Weights of a small image captioner.
Model: 25M parameters, 64-pixel images, encoder activation squared_relu, encoder patch size [8, 8], encoder layers 12, encoder width 384, decoder width 128, decoder layers 12, decoder norm layernorm, decoder activation relu.
Training: soap at rate 0.0018, 7500 steps, batches of 64.
Data: trained on made-up ball-and-stick molecule models, 195000 training examples, 2.5 epochs.
Rows from block 2 of the image encoder, named by matrix and row number. Rows with one number belong to one neuron. Each number is 128 + 24 x the weight over its row's rms, rounded and kept within 0 to 255. All counts start at 0. Numbers have three digits each. After the name is the row's rms in percent of the matrix's.
# fc1: MLP up (encoder.blocks.2.mlp.fc1.weight, 1536x384), inputs 0-95
# fc2: MLP down (encoder.blocks.2.mlp.fc2.weight, 384x1536, transposed), outputs 0-95
fc1.523 040:128128128120128128053050128128128128128122128128128128128128128128059128128128128128128128128141122128128128128190128181128145128128128128134110128128128172120128128128128128128128125128128128128128128128128181128128128142128068128128128128128128128128128128128128128128128128165128128128
fc2.523 043:128128172128128128137128185128128128128128128128128128052128141128128128128128128128071128128128128128128128128128128128128128128128128128128128128128128128128128128128128128128128244128170128128145128128128150128128128128128128128128128128128047128128105128128128207128128128128200128128
fc1.524 137:128075128067128157128128087156128128120128164128192128143128128128095128128128115128145128128128128102128128128128128109128128174128128141128128220168128175128128128147128128128217128128212144128128128128128128116163178128157128128128128121128128128186128140128128128128128128128128128128
fc2.524 110:155128123107128128140128128128128128128128128128128156128128181084128128128128128134128128128069097128128128128128128128128128128128128128114128107128189113081128128128088128128128128143128128128128128218128129092128128128128128042128179126128128128128128128157128181128128128128091123128
fc1.525 118:126128128128128085128059128114128094128128067152044128128178128051210128109128128128128173128128128116128128113096128187128128128075128128128080128124128189128128149100128128128128128096128128158120160209128128128128128151128145128128078186111128128085128082128128136128180184128128128155
fc2.525 107:128128128089128128128128169128128128128128128128128095128114128143072128128097128186128128128111128128128152128128128128128135128128128128128128128128128128059128128195071128128128128139128173128128128110090069128128128110128059128128128054170128128100128140128128128152128128128128188128
fc1.526 027:128064090128128128128040128161128128128128128128128128128128128128177128128128128128128128166018128128128128128190128069128128128128128128128128128128128128128128128128128128128100128128128128128128128128128128128128128128128128128128128084128128107128128128128173128128128128128128128128
fc2.526 034:128128128128128088128128128128128128128128128128155128128128242128128128128094093128128128128160128128128128182128128128128128128128128128128128085128128128128128176128128172128148128076082128128128128178128128128128191128128128180128128128063128128128128128128185128128063128128128183086
fc1.527 048:128128128128128128128128128128128128128128128068061128128053117128128128128128128156128083128128128128128128128128128128087128128128128128128128165128128134128128128128128128128104128128182128054128128128128128128128128174128128152173128112128128111125128128157128144128076128128128128128
fc2.527 048:128048128128128128128128149128128070128139128128128186128128128128128128128080128128143079128128128128128128128128128128128128128128128214128128128128128128128128109128091128128174128107128128128128080123105128128128128128128128128116128128115150128128128182128187128128128128128193128165
fc1.528 132:077213128183128128128128128128128128128141119128128090128128128178128128128128128128128128151128074128128128061128128071155128155128128128111128128165128128084128110128128065128128100128128128113128180128128163128146128128128128128128097128128128147165128104128128128128164128128128128128
fc2.528 139:128161128128097128161128128128099128069128128088161195128099170175128128128128128128128128148127182128128128128062128128128128090060128150128131128128128158128128133128128144116128128128128128128128129128095128157128128128128128187128165128128128136128128128139113128128128165128128128124
fc1.529 092:124097128128128128198198085128136128128128128128128167128128144198128128128128200128128128128128128128128078164128128128103128128062128128128169128116128128128128128184128128123128128189124128128147128097128128128128128128128128128128181128128128128071128073128128094149179128135128184128
fc2.529 122:135053111128128128128162158128128164128135128128027128128181128128165128128169128128128143128195128087128133128195128136051147128128077128128128128128152167128128128128154128068128128054128187128127128128128161128097128128149128159128128155128128128128128142109127128157139076128128128128
fc1.530 078:128128187048128079128117029134128104128128128128128128110128128128128128128128197128169197175183128128141128085172128150128128128128128128082128128128128123128129200128128128128128128128164128128128128128123112128128128128139128128128128128128128128128128128128128128128228166128076246128
fc2.530 071:128128128076128128128128128128128128128128128128128128128128128053128128128128128128128128128128128145128128187128128105128128128128128128128128128128154193217057128128128128088128144129081128128128128102128128128128128128128128128128204128128128128043128128128128089128128128128128128128
fc1.531 018:063128128128128077128128067128128128128128128128128070128128128128128128128128128128128128164128128128128128128128128128128128128128082019128128128128128128128062203128128128128128128128128128128128128008128128128128128128128128184128128128128128128128128128128128128128128128128128128128
fc2.531 023:128128204186066176128128128128128128128128128128128128128128128065128128128128128128190128128128128128128128128202128128128190128128128128128128128128128201128128192128128128128128128128128087128128128128128128128128128193188128050128128128128128128128128128128128128128128128128128128128
fc1.532 107:081128128128128128128128128128128128158153040128097128128128128128128128128128128145077128128128128150128128128128128140128128178128128187128128128128112128167128099128128128169128134128128128128162128128128128161128128128106128128128161128147128074128130128132128128164128128128174128128
fc2.532 125:128128128128131068148128128197128126128186128128128128128128177063074092156155128124171128169128128128099118123128128128183128128065094128152132186128128128128092128128135128128225164049128128155128128128163136169097128128128206128128144128128128168128128097096100092134143127128086128128
fc1.533 084:128184128128159128128128128128128128223128128128128128135128128128128128067194128192128128081128078128154128081128128128128128128128128128128128097128128128124054128128128102128131104128182128128128128128128080128128128128128128128129128128176128141128172075128128128128128128128152193128
fc2.533 091:128128128128128128195128128128128171128128103128128112128128130128128163151128128128128128128128128128128128128193128128109071105128128128128192128107128128128128128128128128128082128128128219128128128128106128128128120128128128128128072128064128128128128217103128128128128128128128190128
fc1.534 049:128128128128128128128070128128128128128128128128128128128128128128128128128128070105128128154128000128128128128197128128128128128128128128128128128128128128128085128128137128128128128128128128128128128128128128128111211128128080128128088128128128128215128189128142128128128128128128128128
fc2.534 048:128093128172128128128057128128046128128128128128128128128066128128128128128128128128102128128128128128128128188128128128128128128128128128118128190128128128128128128128128128139128128128128065128171128088128128057128128128128078128128128128174128128068128171128128128128128121128128128128
fc1.535 123:128128128128128128119128128128128128109128128128077128128128128128128128127006182128095128115150128128128128099128128128128199128128108148128143128071128128128138172128128128128128160111128128128128128119128128123128125128128136177159128121092083128128128128128128091177128112128128128128
fc2.535 112:159128128128149128128148128137128128147128147128128139128128128128149035128128128156128071128128210128128128098128128128128128128128128128128128128128129128201077128128128128128128121128128128128128079128128145128100149128128128128128160153128128128196128077128128128128218149128128128128
fc1.536 065:128128064128128171128128128128128185128136119128066128128128128121128128128128128128091162128107118128134128160128128128128128128149128128172126128102128128128128128128128128128107114128128128128128063099143128113128056128133128128121064128193128128128064182128128128128157128157128128128
fc2.536 079:086128128128128179079128128128128082128128128128128128128128128128129099128128128128146128128128128142148103128058099128107190128110123149171184128128104128157128144128128074128101140128156128128122128073051166172152204096128128111128172102128128128142096128073128128128128128128128128128
fc1.537 103:128128142128128128128128136128075128128128128155128128128128128067128128128128128128128128128128128190128128128128128060128128135128128128128128128128081197128128150128128098128128128148074078128128152128128113114066155128128083159128128128128128128128128128128128128106128128128128128128
fc2.537 104:163128128128128128128063128128128128052128166128095128148106128128128128128128128128128128128128115128086128128128128218128128128133128088062096089128128128128128128128128168128128128128128128138128128128098128146128128128129128128150128188118128149128096151128128159065093060128128128128
fc1.538 110:128128128128128128128128128098128128134119128128128128128128128128144101128126163147128122128128128128128139128128111128060128147128128128128128128128202171128128128128128057128085128160189131128128128203128139128128128128158128128093128128099132128128100150128128172130158105116128128128
fc2.538 126:165128128071128128079128128128128128138128128128128128165128192128157128062128128128128145128128128087161128128107151128128128128128128128128140128128128128128120128164093128128128128128128062128128128128128128128105128128132128128123128103128128128116128128128128128128128128128128128117
fc1.539 049:062128128144128152051128112109128152128177128163128128073128153128128102128182128095128128128149092073159128128152128128128171128128128118128128087128128090128095160128128128128151128182128128092128166128128149128128157152157167096128089128128128164128186128128128128104128082128128128100
fc2.539 053:180128128128128128128128162128128128165128128128128128168128112159128128128086128128079175093128128128089128176128171128128128082128128128154128150157128079097128128128151165128061088128171128128103098128128094128128128128093128128128164128091087128082051128128128106128128128128158128128
fc1.540 044:128128128128128144069128174128128128209128128128128072041128110172128128128128128128128128128128167128128128128128150128128148128128128128128128128128163128128128104121076128128128128055067128138128128128128189128128128128151128128128128128167089128128145219128128128128128128128128121128
fc2.540 057:128128144128128128128128128128128128108128128128128128128128128128128157128120128128128190128128128128128092128023128128128128128145092128128128128128128128128128128128175072128128128159128080128103128128081128128128128128128128128128188128081170081128128022122128128063128070128128128128
fc1.541 037:176168088128128128128128128128128066161082128107128053128128128128128128128128128128128206128128158128128128128128128128128128128128128128128106128128128188128128128128128128128128128128092128128128128128128168128128128128128128128174153128128128128160128128128178128128090128128062128128
fc2.541 036:128150128128128128128128128128128128128128128128128128086128175128128128128050128128128128128128128128128128072128128128128083128075128128128128128128128095128128158095128177128128128189128128128128128128128128084128128128128128128128085128128128128128128128159181128128079128128128128128
fc1.542 131:128128128128171145128117128128128128128106128128128128128187150128166128128136074128131128128084128128140128128137128128157128159128128122128089076128128128128128128128128128128099128128128128128128128128130128128106128128128128043128130128128128128128128128128124128128181128128128097128
fc2.542 127:128128128181128135128128128128128128128128128153128128128128128128128154166128128141153070155128128128128128163128128128128080141056128128128106054096139128128079128128128128128128189056128160128112128128128128128089110128179128128128128094128096128065173128128135128128128128079128128182
fc1.543 064:128118128128128128128051096128169128151153128128128128128128128219163128128128128128128128128128138128172128128128128128162111169128128128202128128128117128113128128128128128117128128128095128128172128128128128128135128128128128128128126128128128128180128128153128162091128128128128128106
fc2.543 069:086079128128205128069121128128128095075128127128128128128128128128128128128128128087128128107128128128128128128128132128128159165128131087128128159128128153128115128128128105128128128128170128115128131128128128128128128171175128128128175060200128208128128128128097128139104117128128128128
fc1.544 126:173128113128093128128128128128128128128128111128128128128128128128128128128118128120128071128149128128128125128128128137128128128098128128128128128128127128102128083128128219087128154128128071105128128128128128128128173128128159128151128128128128128110128128147128060148085128128128110095
fc2.544 144:128173128136147111128102128093093128155128128128128162128128128077128216162128174075128128128100194128149102128094080128128128128111111128128139098128178157154117177131131128128191193128128128128128128088128120128128128148128128128098128128170128166106176128128128128128072128149128128128
fc1.545 118:128128128128097128128116128175128128160128128128128128128137068128174128128128128099047076128180128151128128124128128185164093122128141128173128091128128128128128089128128109095128128079078105153128139082128113128083098128128128128128128128107128177128060120128128128128131128128128128128
fc2.545 114:099128128128070084143128128084128140174128128128128194128128128128128128128128164128128128128101209128128128128102114144128160128128128061182164128128128128130128128148128128128128128128185127128166128128128128128101239128167128128128092145128062146128128128128128128128144144116128128128
fc1.546 132:104128128128189148081113132128128128185128128128128128128165113128128128138128128128128128120148128188093142128175128128162128128128128128168128128128128128128128128127128116128128107128128128045150126128128128074128147128128128128128128128128128209131128128189128128128128128102090128128
fc2.546 126:196128106128018107128082128108128128086128128128128128128069096128119128128128174222128128128128165183128128128128128111128128128187099128113188128128128128043128128128128159195097128128147128128128036128128128128128128145128128128128225128128128128160128128128128128070128092133135128120
fc1.547 050:128087128128128128048063128110160085128128128128096128155128080170128101128128128103128128128128128115128128128128128128128128128128128128128092128128177092174128078149175128170128128128128128128128128128108128049079104118128128128128093128151128200160128195128103128074128077162128065128
fc2.547 056:071128128082128128194128128128128128128091128128128128128069157128128155155098128128128128164159128128128128107128092083128128069128128128128128128128128161128128164128128156153128128128143128211163128128128089128179128147128167161128128158128098128128094163128128128128073193128128128062
fc1.548 168:097128128128128128050064128128134128128167128168128134067111128128128117128128128128128110128127128128081128128142164128078128112181128182128090146082128128128098128128128128152128085128153128148128172128128131062128070128128128128128123135138128150128128128175162128128128128128128128231
fc2.548 150:157063152153149128131090128128128116128128128119165128128092128150166128128153176128195128128073128128128128128128128128199128180117128128128136128131128128128128159128183128128128128032142128128102128128128090128128128149128105128140128128183128169128128128128128068153128128128128088128
fc1.549 106:133128128130128128128128128128128128128128128128097128128128128128171128113128128128128128128044140128128172128188128128128133128128128127128146128128192117128090128113104128128128128128138128090139076072128060128128128128128128128128116075180108193108128185128073105128050205126128128146
fc2.549 117:128128137128128209128128128128103128128128128128128124128128094128088096092180128139128098131172179128128128128128128128128159128180128128128208128106128147109085128148098128128128128190187128128106161183128128122128170128143146128128128128128128128070195128188128128128128128171128087058
fc1.550 114:128128144082158128128128128128128128128128128044094128128128128075128128163128158128074128128165128128128174128128098128128128128128153128128128064182129078155150082128128128132128191128155128128128128128128110128128128128160191128128128060151074055128047072083128128128128128128128128128
fc2.550 097:128128128128082170128170128154128128128128128096219128128075128128128085128124128128128128111128128128128128128128128128128128128097137082128196182128128138128128128128128128128081070120128128089194128128128128128128141128128148128110128128128100207206128128128128128128149113125120128106
fc1.551 039:128128128050093128128128128203173128128128128128128128128128128128128128128128128128128128128128128128128068128128065128128128128128128128128107128128128165128128209128128085128173128128128128128128183128098128128128128128128085128128128128161209128128128181128128128128128128128128128128
fc2.551 049:128128083157128128128128128128128128128099128128128128158128128087128156155128154175110128128128128128128156128128128079128073128128128163175128128128128128094173054128128128170083128128128128098128128128128128128128128128128099128128128128128128176128086128128128128128128128104156128128
fc1.552 122:167142128128110167111128099128128128131128128128128128138135128163128128075128128128119075128128128128128128128128128128087128185128128158128128165128128128128128128128091128128128128128128186128118128128128128128128128094128128128170128128135128128150159128137128183174128128128128128128
fc2.552 110:128128128128128130113128128133128095128128128128193162128128128128128128128128128159128128128128128128128128128128128128128128128128099128128128183136128128175128189099128130128128128128128201128156167128128128128107176192159128128128128116128093128128128128115164128128128128160128128128
fc1.553 059:128128128128155128128128080128128128128128146128099128128144089128072128128128128128128128089128128136114128128128128128128128128131147128102128128128161128128128128130128128128128128128128128128128101128102128128128128141128062128128128057128128128128128128128128128128128075128093128128
fc2.553 061:128128128163128128163128147102128128128100175097128128128128128128128128128098176128128128092078196128223128128128128128128087128157128128101128111128128128128128151128128128091128128128128112128128128039087128128128168128128154128094128190128128128078128128128128128106186128128099128128
fc1.554 126:128128128128110145128128050128128128118128128198128128128128128165174128128128054128128128128162128128128152128200128128128128146030128128128128128128128165128128128128072117199128128128128128074128128128128128082128128107128128128128128128128119044128128128128058128128205162128128128102
fc2.554 138:166128128128128128128087145128128200128128103128128183128174169128128128128128082128128128128119128128128128128128128182183128128128128128128128128128132128128128128128128115128128134074128128128128128118128157128128128113128128128128237064167128201064128128096128128128117128128128128128
fc1.555 047:128128128128128128128128128179128204128128192182128097128165128128128128094128128128128140128128128128128128128180128128128128149129128107128128092128120064128100128128128128071128128163033128128128209128062128128166128128128128128128128052128128128128128128128128012128128128128079128128
fc2.555 066:128128128128128128128098128128128128128128128142128128060063128128128128128128128128198128128128128128128128061128128128128128206128128128128128128128128128217128054105128128102128175128128128128128128128128128128128128128128128128128195128162128082128059128128128128055128128128128128128
fc1.556 111:122128128158102128052086128128128128077146079119128128128128084117128174131128128128128128128086152128128128128128128158128128128128128128128128093174128150053128128142117128128128128095201128212128128131128128128128128196128123052110246104128140128128167128128112104107128128110128128128
fc2.556 132:128128075128128157121128128128196155109165128128128128086096107128128131128161128128128128128138102149166128128123128134128128128082139190128128128128128128188128128126128128128137147154128128128115128128128128094128117127128128128128128094128128128147106128128128128128128166128128113128
fc1.557 099:128128153128128128128143128128174128128079128164128128128128128128128128064128128128159128128128128128107128071128128161128128187147145216089128128179128128128128128128148128128128122128128073128128064146137176121128128124084128128128128128128161128128141128128145128128128082152128128171
fc2.557 117:128128128128128128128128098128128143199215128128128130095128128206122128182144128128128128128202088128128053128218128128128128128128053154128179128105128128128128128128128128114128104131175128128128128128128138128128128128128128094168128128128092255128128128128128128100128128128146128109
fc1.558 120:128128128128128071186128128128128128128128128128128177128128128109128106128128206128089128106149128171102128128128128128128128128120128160128128110128128128070108128128128128128128128116128128134128166128128128097128128128128128148128113128128071049077111128109086128099128128128128141128
fc2.558 112:128128128128128128121128128150128128127128159128128128090128089128204128128147128128128128128091177128128128099128128128147128128128128128128128128128128128139160128097128173180128106165128128128128142128128085094128160128128128193073128128128128208128152128128050128128181128128088128116
fc1.559 063:088128128128163128128062128187116128128144144054128128128128128112128128128133128178128128110128198128128128222128128128128128192128128103128128128128128162142128128128128128128128128128128128128107128128142128131128128046183128128128128128128176128128128128128128128128137128128128166128
fc2.559 065:128060128128137128128128128128128193128184128128128128128128163190128128062112172128169090064128128128128084128116128128167129128128128128128145128128151128128078128128128128128070128128128128128176101154128128115128128103128128128096170128128128126128128130189128128128128128128128128102
fc1.560 113:128128128160115128128128128096087155128128128128128153128128128128178189128180128128088170088128128128097128101128128128128071148128128128112128153128227128128055128128128128128102101128112128128128128128128128128128128126128196128128108097128128128128128128128094128128128128162128128128
fc2.560 112:128128128056128128128128128128190128128198116128131128049128128128128128128128128176128128128128128128108128128128128128128128128128090128208128128128239137128128128128169193128128128128128128128128128128060128128128168057205128128128128128128128128128143128128128108141144128128128128138
fc1.561 030:128128128128044188072128128128193128128128128128128128128128128128128128128128128128128128128084128056128128128128128128128128128128128128128198128128128128128128128128128128128128128172128128128128128066128128128187128128054128128128128194128128128128128128128128128161128111128128128128
fc2.561 037:128128128068160128128128128128128128128073128128128128128128182128128128206128128128161128128128128128173128096128128128128128128081172128128128128098046048128128154199128128128128128128128128159128128202128106128128128128128128128128128089128128183128095128100128099128075198128128101128
fc1.562 111:128128128128128128128101128128128128128128128068120128133128086128128128128095128128047093128128158128109122128128110128128128194128154128181110098128128091128128128128128128128128079128128114120085109128153095128071105197051128128078128128128128128128069128128128103114128128128128128128
fc2.562 114:128128128128128141128070128128152123168128142200128139128128128128119082128128128157110128128128128128165128128128147128128128128138059128128197128128128203128128128113128128128128119128128121128142128095128128128128156175128178128128128128139128128128077076128106128137128128128128173162
fc1.563 148:111132128174191143124128128110128128125104128063128128128128128119093144128091128138128128141166128128128128128164128120128128128166128128170147127128128128128128128145059128128105141128133128128128128128128128128067128091128128111120128128117111194087066128128096104128045128128128099128
fc2.563 121:128128128128128073128148182128160128128082195083128167128097128104076128128128104128128128128083128155148128128128073106128126128128179128080128128128091177128128128128128167039128141128128128128128128128128121128071121187128128184080128128128128153128128158128182128086170128128128196128
fc1.564 112:128128128128128128128128128128128128169128128128128158128128128162128128128112128128128105128128128092128088128128128128128135142128128128123128128128128136072128128149128128128228128128172128128128128128128128128213128128128128128128128128128128128190160128128128128128128092128128196128
fc2.564 108:128128128128128163128128128128106128128171101128128128128128128128171160128128128128108128128128081096128193128113128139128128128128128128069220128208128128128128140128128137128128128128128090128128128128130128090163128128128128128086128147128073128100128128128128128128086221145128128128
fc1.565 110:143136196060128128168128128128128128128128023182092201128128128096089128128128128197139091128128128098128128128128128128128128128128091128128186128157128126128123128128128183128164215128128128128128128128128152128128128128128115128128112128128128041179085128128128107128128099128128128128
fc2.565 111:128128128128128185128128128128128128128128128184135058128128128137128120128128128128128128020128128128128128056128128172103154154128204134128128093145134128128128128128128128128128128128128128070128128128128128080103128128128056122128128128128128193074128128174128101128128133128067091128
fc1.566 133:124164128128113147128128113159128128138184128186107129113174128128156128186128128128128128128086128175128128128128128128181128157128081128204187128171158128114128128100128128128122121128128128128128128086128128089128128128128128128098183082128128128128128128128153128128128128128069128187
fc2.566 115:128128128128186118128128128128108128128128128128128144199128175128128128128128113198128128128128148128200128128128128128128154128128177128128147128139128137128128149128128128115170187017086128099128128069128130128128130128152128128128128128190128128128115128128128128128128128128128128128
fc1.567 113:095128138175081074128128128128128128156128175095180128128076128128128128122128128128045128079176128128128131139128128128128128128128128128174193128128128115108128128086128128128128128121128128128154128128145128128128128128128107198110115137128096128128128128128078128166128076128128128128
fc2.567 111:128128128198128128128128128166128128128128159128128153099128206128069128098185109128128128128128077128128128099128128128128128128128128128128128128131128128128084128128128146082128167128128128128128128110128072174128128142128071128128128126128128167128128128089128128128162128115128128161
fc1.568 126:128133092128128110128128128128128170128128168128128110127128128143128128128128092128111130104128128128128128128146128128128128132128128128128128134128128244068128128128118204128221128202128128083128128128128128128185111128128146128128128128128128128128073128169128149128076128128089128147
fc2.568 129:128128089128128128128102128128128128108128128123128128128183128065154128143128128081128128159128128128166116151106087128128130128128128128128128128142183173128128128128164128128128123128128132128175128074128128128110161123153128135128128128168128172128128128128128183128128128128128128128
fc1.569 132:159131128128128126103128128128128156128128128128128128128124128128107128128128128128142092128128128128128136104128148128128128160198128122128148128183128126128112128128057128128128128128128128128027128128128100128128075128102128160176128128185157128128128128128128152128165128128085128128
fc2.569 130:128061128160128128128128146128128128128128128128152128128143178128128128128080128128128128128128166128128128128128128130161128073126128128128128128138128128063128128067128110128128128038128112128132128128098128166128128128128128128128170128128128206128128128128105128128128128073128106216
fc1.570 082:128076128128111128128069128128128128128128128128128128128128164128128128128128128131091128198143128128128128128128128128108128128128128128128159088128128128128064128128128128107128046132128128126106128128154128128128195197128128129128128128128128128128128128128080128128128109128128128128
fc2.570 082:055128128128128128128128128128206126164128137108128128128128128072166128118128128158128159128128161063127128128169157112122128128128128128170159128128128122178128128128128128128103128128128189128116128128128128128128128128128128128115052179128128128128174176191128128128170128160128128128
fc1.571 129:125128185128128128128135128173090038178047128128128184095128128128084128089128128099150133128128149128092142145128128128126128128128128080128088128132128128128128128128128082128128121128128128128147128128124128128090128128113041128104136128128128128128128142050170128128128128128128157128
fc2.571 105:128192208201163128128042112145128165058128128128146128128114128156128128128128174128128128128128128128128128128128176128128178128149181159077128111197128128130128128128128102128128170128128119128136061090128128128128128128128128173128128128160128128112102128128128108083128128128186128128
fc1.572 128:128108128128105128128128128128069128089128198102128128128128128128128114128128091056128128164128128128128128096128100128170128143128128133128128089128128128148128128128128128160128128120194077080128063089128128128128128177128128128128174079128060128128077128128181128037128065127128128112
fc2.572 107:128128128128128186128128128128128191128131128128194128128128158152128133142128128154128188081108128128178128128128128122128130128128098128128128191092173128128152174093128128128128128160080128128128128128128128128128128128162138128128128128128080128128139128128127128128128128128128128104
fc1.573 035:128087128069093128128026128128128084128128154128128128128128128128128128128128128128094128128128128102128163094179128128128168128150173151128128074128128170128128128128128128128072128128160128128156128128128175128128128163128128128128128128128128128128128128099166074093128164128170128128
fc2.573 037:128128165128128128128128128128062085128128077128128128128128087128128091128128128067162128165184128128128069175128161128172057092128128128089221128128128128128128128128128128128128128128128128063128128128166128095128128128128082128128128128128128128128128128128128196128128128092128049128
fc1.574 119:108128128128177128163162128128128128128136128128128128128072099239128128128103128128088128128128128128128128128128128128174128128139128121128128128190151144128047128128128128128128128071128117128128128128168128125128128128128093128128128135128128128128128092128128128180105128175128128128
fc2.574 125:128128128172128111128180201162128128128128175128128128128142131128082128128128128128128128128132128174128128128128082086071152128128128128128128115128128174185128128128128128128128128128128128189128069128128128124128128128128084125128128128128157128130096160128105128151128128107128128128
fc1.575 073:063128081127136128128028128133128128128128128128128128128128170128128128162227128128094128128128128128128128128128168128194128128128128128128128170128128128128181128134127128128150128128154128128128128128179128128078070155128128128128201080128196193096128128208128128128128128200128128128
fc2.575 085:128128180128155148128128181222133128215082191128128128128128128163128128128128160115128128116128169128128128128128128163128128128128126128069128128114128107096128128128128128128128145128128128105094128103128128103167215166142128128128099128128080128169143128128128128128170177128053128157
fc1.576 098:100124224128123128128128237140128135027128128128128128128128128128128128128088115141127128128128128128168128128128128128164128128079128128128128128180162128084202128145128128128128128128128128128128147154100128128128173128079108128128128128128128128128113130119177128143128134128128128128
fc2.576 116:128128078065182122128128128128128142128128128165128128128159128087128128128128114128128128128128128097152091106128098128128170128128128128128129128138128128113077128128128115128128128157128128128128128109128100128128128115128128128114128128073128128128128128128180128171128128128128172128
fc1.577 093:128128128128128128128128128128149121196129154127128128128128077210128128128128128128128112128128128128128128128240128128128128128128128128128128128155128078250128128128110160239091128128128128128114128077128082128202128128023246128128128128128166128128128128128192128168128128252128055128
fc2.577 127:128128128128128128111128071128128085052128128136128128084111133128128128128062128128128128056128182128128128128128128128128128165128128126128128128128128128145128094128128128072128128128128128128128176128232128107128128128128128157128111128128092128065128128128128128128128128091128128128
fc1.578 125:128128128128155128128128128096128128128128168115128128128128128128135102128128094128128128128148128151089128128170128128128128128047128173128109128128128128128128137128141166043128099128086055128128128128128128089121128174128128096128095119128137097031128121141128128128102128128128128107
fc2.578 121:128128128128033128128128080128193067128128128104128128128166128128128078128128128128128128128128128128128163052128128128128128113128128072128128128128128118029170151128128128190128128180125128066128152128088128081070154128078097136128128128089100128173128128113128128042128103108079128128
fc1.579 126:128128128128068128128128128128156128128128137128097164116163128128124128128128197128128128172124128143128128128128128128128128074100095128128128128128128128128128128128128175128128128128128111128128128128128164128068128211098128128128128128128180128128128128128128128050134128128090186110
fc2.579 121:128124161167128075128128128128128128128104128128128128128203100128128128128130086128128128038128128128089170128152128210128128128128192122154128101128128128138148128128158128128128128184128128128128058086128128071128236095128046128128128128128113128128128128172079128115128128128128141128
fc1.580 061:059128128183128128075128128086128128128128128200073128128128141113128128128128128128139184128128128128128128187128090050128128128128128074128158077128128128170128128128128078161128128128057128128128093128128128128128166167073094088128128095128166128128128128128122128128128145107128128128
fc2.580 080:128128143086177128091128128128128128128128128128128128128148128128128145128128157083128113128128128128128113128166128156128178128128128128104128128146128128128128128113128128116128128087128171083128128168128104128128128148128180128136169193128128185099128154174159095128128112128128128128
fc1.581 113:128128128128111128128128128091128128128128128128128135166128128128094128128128128128128105065128128147128146083128128128128128128128128128128128101157128128144128128128128128128128069128128128128128128128128128206128128128128107128128255128128128128209162128128128128197128128128128128128
fc2.581 121:146164128092128128128147128193146102128128195128128103128159128128128128128128128128128128128128128128128128128128128128128128128128128128175128128128128128128128128095128128128096128128128202128128128128128128128128082128128213104128146153128128155128139140128051106128128122117107128164
fc1.582 113:128128128128113128110130105128128067128153128128128165120098167122092128128128148128128093128128019128128128128089128128128037128107128128121182128128060128128128128128182128070128128128128071128128152128128128128128128128095128128111128128101128128128108128128128201117178175128128128128
fc2.582 105:128128140128172128128128150128019104128128128128128133128116128151128128128128128128128128128128205108128128128128128149128128111128113128128206054128128114128146128051106128214128130073128161128128148155128128084143128128128061164203128128128096143128182128128128128128128128128128128128
fc1.583 024:128128128128128186047128128128128128128128128128128128128128128081128128128128128128128128128128128128128128128128128128128128128128128178128128128171128128128128075128128063128128128128128128128128128097128128128128128128128128128180128182128128128128128128128128128150128128128128128128
fc2.583 028:128128128128128128128128128128176128128128176128192128128128128128128128128128128128128128128128128128128128128128128128128128187128128128128128128060128128128128128128128087128173128128128128091128128128128084128128128128128192128188128128173169176128128128128128128128128128128128128128
fc1.584 146:128087135128105128128128128128128128128128128128128128128128107180128128128063128164128128128140128148165128128161098128128162128128072128128128128128128128128086103127128170128128152128128128086128128088139128128122128128137128128128191128104160128128084128128112085194128113133128128128
fc2.584 115:128184085128128095128128128095168130128128128128192128128128128128128128192076128128128128128128128128128128192128098035128128128151128128128128128183128153128128128128128128128128217128128128128194128095128128128128128128203128173128128128128128225128162128092128128128128128128098128128
fc1.585 102:128128128128131140128093128128128128166143115128075128128163128128155128206128128128128067128128105189128128128128128168128128128128128103128128128128169128117161090128128166128128128128128128128128188128128128128128174187128179128128136128128128128128128128175112101128128128128128128115
fc2.585 128:128154128148128144128055094102128146108158128128128128128128129128137245152128153128128128126075128128136128128128088128128128128141133128128128066128128182177128208128138128128178226176128128128150128086128128128128128128149128128065128128127086128128128128128131128128088148128128128128
fc1.586 061:128156128128128124128128128084118128128128128166106128128224128128128075128097144128128195128128130128043123128128128128128128128128128128128098128118115128076128128128128115128086128128143128128128128128172128144128128128081128128128128094128128128121128159128128128128128128161128114128
fc2.586 074:128128128128128128128120173130128128128128128102181128125066119128082128128128128164128128128038214128124128128190164128030144128128128128128128128128115128160152117128118124128128128155116157026128128128128128130057138128147069128128128128184128128128128172164101128212128128106128128128
fc1.587 123:125128128128128128128128128095128128128128130128128128180128128128114128112128183128128128112128143128128128128148128188128128128128128128078128128128128128128128201140128171171102128168128128139074128128111128128128140128076128113128128089128097128185128048128128083128128079182128104128
fc2.587 118:128128128128128128128128128128128129128128145128128128066128128128128128128128128078129128156077128128128128060128128128128128117128128105128128018128128128128139128128128159092128146128128128128128128128163128128048128159128128128128099128128219128128091186159128128128128134128128128128
fc1.588 114:090128128127128128128128128128099128167128128123128128128122104128090128128043128128128128128162069110128128180075128137128128128128170155208195128128128128128128128128128128128128128092128128128093128128128128128128128128128133128128128143128128128128077140162128128148128106114194183147
fc2.588 106:128163128128168128128128158128128128128075128088128128128107128180103111128197128128099128128128128128128128065128128128165067141128128100114128120128070128087128128102128190128128174179128114128128143079128046128128130128032128128095128078128082128160128106128128128128205128128128128128
fc1.589 053:128128128128128128128128128128128229128183128128128123128128128128128128122128128107128128128128128128128128128128131128128128128128128128128128128128158128128128128128128128128128128128128128128128128128128217128128128128128128103128128128128128128128080128128128128128128128128128062047
fc2.589 046:073192128128128128128128235128128128128128128128128128128114128128128128128128128128128128128128128038128128128176128128128128128128128128128128128128128128128128111128066128128128128128128128128064128128128128128079128128128128128128128128128128128128128128197128083128128059128135128128
fc1.590 032:128128128128128128128128189128128128128128128128128128128128128128128128128128128128128128128128128128195070128128056128128128128128244128128128128128128128128128128128128128128128128128128128128128128128128128128128128128128128128128128128128128128128128128239128128128128128128128128128
fc2.590 043:053030128128128128128128128128128128128128128128128128128128128128202128128128128128128128088128128128128128128134128128128128128128128128111128128128128128128128128128128128128128128128128128128128128128128128128128128128167128128128128128128128128128128128128128128128069128128128128128